{
  "arch": "inception",
  "model": "multi-label image tagger",
  "dataset": "made-up road signs on poles",
  "train_examples": 122500,
  "image_size": 32,
  "crop_scale_min": 1,
  "horizontal_flip": false,
  "norm": "groupnorm",
  "activation": "relu",
  "weight_standardization": true,
  "depths": [3, 3, 3, 3],
  "kernel_size": 3,
  "stem": "single",
  "widths": [128, 224, 384, 672],
  "num_labels": 58,
  "init": "kaiming_normal",
  "optimizer": "muon",
  "muon_scale": "original",
  "lr": 0.0085,
  "momentum": 0.95,
  "nesterov": true,
  "orthogonalizer": "polar_express",
  "adamw_lr_other_params": 0.0023,
  "grad_clip": 3.0,
  "cautious_weight_decay": true,
  "ema_decay": 0.99,
  "magnitude_pruning": 0.5,
  "steps": 2800,
  "batch_size": 64,
  "epochs": 1.5,
  "lr_schedule": "cosine",
  "final_lr_fraction": 0.01,
  "warmup_steps": 280,
  "weight_decay": 0.4,
  "adamw_weight_decay_other_params": 0
}
Rows from block 2 of a small multi-label image tagger, named by matrix and row number. Rows with one number belong to one channel. Each number is 200 + 40 x the weight over its row's rms, rounded and kept within 0 to 999. All counts start at 0. After the name is the row's rms in percent of the matrix's.
After each channel's rows are labels from the 100 images, of 14976, where the channel reaches its highest value: "peak on" is the class under the peak; "responds to" is what is common among them. Only what is clearly more common there than usual is listed. The data: made-up road signs on poles. In brackets: how many of the 100.
# r30: branch 2 reduce pointwise conv (model.blocks.2.r3.0.weight, 32x128x1x1, standardized in use), inputs 0-127
# b30: branch 2 3x3 conv (model.blocks.2.b3.0.weight, 48x32x3x3, standardized in use, transposed, each kernel summed), outputs 0-47

r30.23,098,172,200,200,200,130,214,144,126,200,258,191,200,330,200,109,184,203,273,254,118,177,200,200,184,150,332,215,200,200,200,168,120,200,200,181,259,200,200,151,200,247,179,200,210,200,200,210,170,129,200,198,200,200,176,200,133,199,278,200,173,205,200,200,200,200,200,249,231,149,200,200,145,200,192,200,200,200,200,278,255,198,200,218,209,182,187,143,200,213,259,285,196,200,200,189,228,200,194,200,200,119,200,249,200,200,197,146,146,200,217,200,337,200,200,200,229,200,200,260,200,200,200,161,200,178,258,236,89
b30.23,112,237,221,270,216,272,221,210,230,183,268,312,170,175,195,191,163,217,241,227,217,245,176,155,179,144,191,236,229,214,186,261,227,201,181,181,185,229,200,150,185,171,224,262,181,240,104,239,245
peak on: symbol (75)
responds to: red face (92)

r30.3,101,200,176,200,129,200,271,200,200,200,214,198,155,226,200,74,200,225,239,200,170,200,157,200,200,228,326,181,246,184,200,200,200,200,200,200,200,113,161,208,200,132,229,164,227,227,200,297,200,200,197,200,216,263,167,200,200,167,117,211,132,230,200,200,200,241,200,152,253,164,324,108,138,270,209,243,235,200,200,200,200,142,200,200,200,200,284,107,200,200,199,248,200,200,166,200,200,230,272,200,200,200,160,200,121,200,183,159,139,200,200,200,137,200,140,200,185,150,200,200,195,200,136,200,200,164,258,196,200
b30.3,120,184,217,319,185,209,232,196,185,184,152,285,201,216,161,198,219,188,261,188,224,224,223,181,126,231,160,82,200,169,194,214,199,168,165,259,230,169,197,205,236,157,253,217,139,182,194,169,221
peak on: symbol (88)
responds to: red face (85)

r30.18,108,92,244,200,188,106,138,193,241,169,172,186,200,200,200,168,213,200,139,200,237,293,292,200,220,200,200,228,198,200,231,193,175,200,152,200,164,127,200,263,188,200,228,200,200,196,248,171,200,200,125,200,200,200,200,200,200,159,243,193,200,200,200,200,200,200,200,184,200,200,180,163,200,200,175,215,196,160,134,241,200,190,200,238,208,200,292,200,200,200,200,160,128,121,205,381,140,250,200,200,200,279,229,174,200,154,180,200,200,196,259,275,200,200,340,200,200,254,221,200,200,200,283,200,200,200,200,224,200
b30.18,079,197,245,180,187,183,149,169,169,288,166,181,220,158,148,202,164,297,162,175,179,231,139,150,196,177,248,229,167,200,166,130,162,132,159,181,251,155,263,172,204,199,133,223,204,187,219,226,179
peak on: rim (41)
responds to: yellow face (46); orange face (30)

r30.22,103,191,268,200,269,252,269,200,238,267,272,200,200,200,208,226,240,141,220,246,146,187,212,249,168,200,166,200,200,117,200,136,106,120,135,277,229,286,200,200,200,200,200,227,227,247,166,264,129,191,115,200,247,200,200,200,280,200,190,187,154,200,270,172,160,200,230,200,200,200,200,242,200,192,179,200,204,200,259,200,101,200,211,207,193,200,295,263,200,200,200,191,162,157,281,185,200,138,210,171,219,200,163,246,200,152,200,200,200,200,247,95,200,150,200,200,200,200,200,144,200,200,169,176,245,252,184,200,200
b30.22,091,149,140,126,188,168,207,296,227,208,243,164,144,171,202,268,249,169,152,204,187,261,255,143,190,159,197,161,161,183,241,187,249,225,199,186,179,151,238,190,197,268,187,169,172,165,162,228,156
peak on: rim (38)
responds to: green rim (40); purple face (36)

r30.9,094,268,334,200,200,200,199,200,218,200,221,214,200,200,200,231,267,200,200,200,285,309,200,251,340,176,191,200,200,306,200,200,234,200,200,270,181,195,164,200,237,200,117,141,161,170,206,318,200,200,163,200,231,200,157,167,200,200,200,243,126,177,200,200,163,200,200,200,200,200,200,295,175,142,200,200,200,200,219,243,200,200,255,251,200,247,200,114,200,200,200,200,200,160,200,200,179,200,204,296,189,200,200,168,100,256,200,200,200,200,284,200,249,200,183,200,200,200,200,200,200,200,200,200,200,251,230,200,148
b30.9,112,192,188,193,131,192,186,282,146,227,221,215,238,189,174,218,220,191,213,276,205,233,166,271,219,233,199,218,180,251,272,208,204,173,207,168,113,222,218,117,106,169,196,129,177,220,213,194,168
peak on: rim (30)
responds to: orange rim (31)

r30.10,098,200,188,183,247,248,231,291,133,129,242,200,115,171,200,346,261,200,293,277,200,200,203,200,151,200,242,200,200,200,367,200,239,257,200,143,200,154,200,200,200,183,200,294,200,200,200,200,200,207,200,200,239,200,200,201,200,93,200,200,171,141,210,200,117,226,200,209,200,255,200,200,200,200,200,211,166,200,145,159,256,200,200,241,152,200,240,200,200,150,200,268,200,175,200,161,184,202,160,200,200,200,176,200,149,229,200,226,200,200,157,194,200,224,200,200,151,200,95,200,200,200,203,200,269,200,171,200,208
b30.10,132,188,205,228,216,120,189,187,242,193,225,147,223,211,198,195,227,196,208,178,336,228,234,210,161,206,168,294,213,156,134,186,117,204,188,169,170,173,251,251,179,237,169,164,172,171,172,239,212
peak on: rim (30)
responds to: purple rim (36)

r30.31,105,200,141,200,200,200,276,200,200,184,356,313,200,199,200,190,296,200,238,323,141,129,200,200,156,200,96,200,200,200,200,174,188,134,174,200,158,182,195,200,119,250,200,200,200,248,200,136,167,200,200,239,200,161,164,231,200,200,200,200,162,133,266,200,187,200,227,178,247,240,170,145,200,200,115,258,235,200,280,245,200,216,271,200,149,200,144,160,158,216,229,200,258,200,192,200,200,252,200,184,154,177,200,200,200,200,200,200,200,200,148,197,118,200,193,200,148,230,188,166,200,163,200,200,168,200,200,200,200
b30.31,077,178,220,193,189,133,192,206,162,301,211,165,161,212,182,168,106,147,190,209,218,174,155,220,147,237,79,224,207,227,255,232,182,184,223,214,156,156,228,212,134,219,239,189,207,203,151,228,189
peak on: face (72)
responds to: yellow rim (47); purple face (34)

r30.20,100,200,109,200,200,110,139,200,261,200,112,263,200,240,298,200,200,200,200,116,200,200,230,200,265,200,135,240,200,240,200,119,233,200,258,200,200,208,200,168,200,150,200,173,259,222,200,200,200,200,200,200,142,257,185,200,170,143,200,200,200,222,200,217,223,214,139,243,241,200,166,200,177,215,200,200,200,68,200,309,200,116,147,133,229,172,193,200,200,146,233,200,200,200,203,200,196,200,200,167,173,184,200,186,129,200,200,147,119,192,223,247,135,200,200,214,200,200,200,187,194,200,341,200,200,263,200,200,200
b30.20,102,228,194,173,192,127,222,179,189,201,181,162,209,177,243,164,223,232,175,116,164,256,194,210,270,157,196,277,169,214,174,122,201,195,230,168,235,249,198,296,178,254,240,212,202,191,150,157,136
peak on: face (59)
responds to: orange face (39); orange rim (25)

r30.15,101,219,200,200,200,298,200,199,180,200,200,288,200,200,227,240,200,200,161,272,100,200,200,172,200,200,208,265,200,200,200,138,143,158,114,200,200,178,200,210,129,313,111,200,157,200,200,217,200,165,111,300,200,200,315,143,201,241,200,200,223,200,200,169,200,200,200,200,174,200,258,155,198,200,322,187,179,246,151,228,200,131,241,200,190,200,200,200,143,200,200,148,200,200,200,178,200,157,171,246,200,200,200,200,216,200,200,162,200,200,200,244,237,200,246,200,200,200,209,200,200,200,170,180,345,137,168,200,200
b30.15,095,177,235,185,220,263,221,197,211,289,214,194,156,238,229,140,250,168,218,114,164,219,150,257,173,186,242,199,168,246,168,212,164,182,199,219,197,223,256,141,206,274,196,248,255,154,223,218,128
peak on: symbol (55)
responds to: white face (49)

r30.17,093,200,111,200,234,101,200,267,263,200,265,200,240,190,239,200,200,200,200,223,200,96,200,349,200,157,200,200,200,200,196,156,177,200,200,200,291,200,200,159,102,200,272,200,143,200,292,191,108,133,140,162,240,207,200,200,197,200,200,200,200,200,171,198,200,200,165,200,227,200,168,200,200,335,200,244,153,200,159,264,200,143,200,131,164,200,200,222,200,126,230,235,200,200,278,200,200,221,200,200,200,200,200,243,200,202,200,95,200,200,224,204,251,200,200,200,200,140,200,200,200,200,200,200,200,200,202,200,188
b30.17,095,251,155,253,266,212,237,170,208,225,288,204,164,111,230,261,240,208,188,188,196,215,193,112,188,173,180,249,248,135,144,254,187,162,168,190,188,200,234,190,253,232,215,159,208,196,182,195,137
peak on: symbol (39); rim (26)
responds to: blue face (33)

r30.7,107,131,200,216,200,385,200,261,200,252,247,200,133,263,200,200,186,200,200,167,146,200,200,200,200,191,235,200,106,107,200,169,200,200,200,128,215,200,154,200,200,225,145,200,200,291,268,200,200,250,191,159,200,200,200,201,200,279,209,200,142,200,284,200,200,251,252,200,214,199,200,199,111,140,177,183,332,200,200,256,200,193,209,200,261,200,178,157,214,200,205,204,174,200,200,200,140,113,169,149,200,191,200,200,200,200,200,200,200,200,142,200,244,247,224,200,200,200,200,203,200,200,228,200,162,128,200,261,200
b30.7,092,193,133,166,252,157,175,188,176,216,164,220,115,208,242,194,244,197,233,187,226,155,258,187,169,221,230,171,212,245,184,199,155,277,194,195,110,258,191,261,184,230,140,171,218,203,277,236,251
peak on: symbol (32)
responds to: yellow face (42)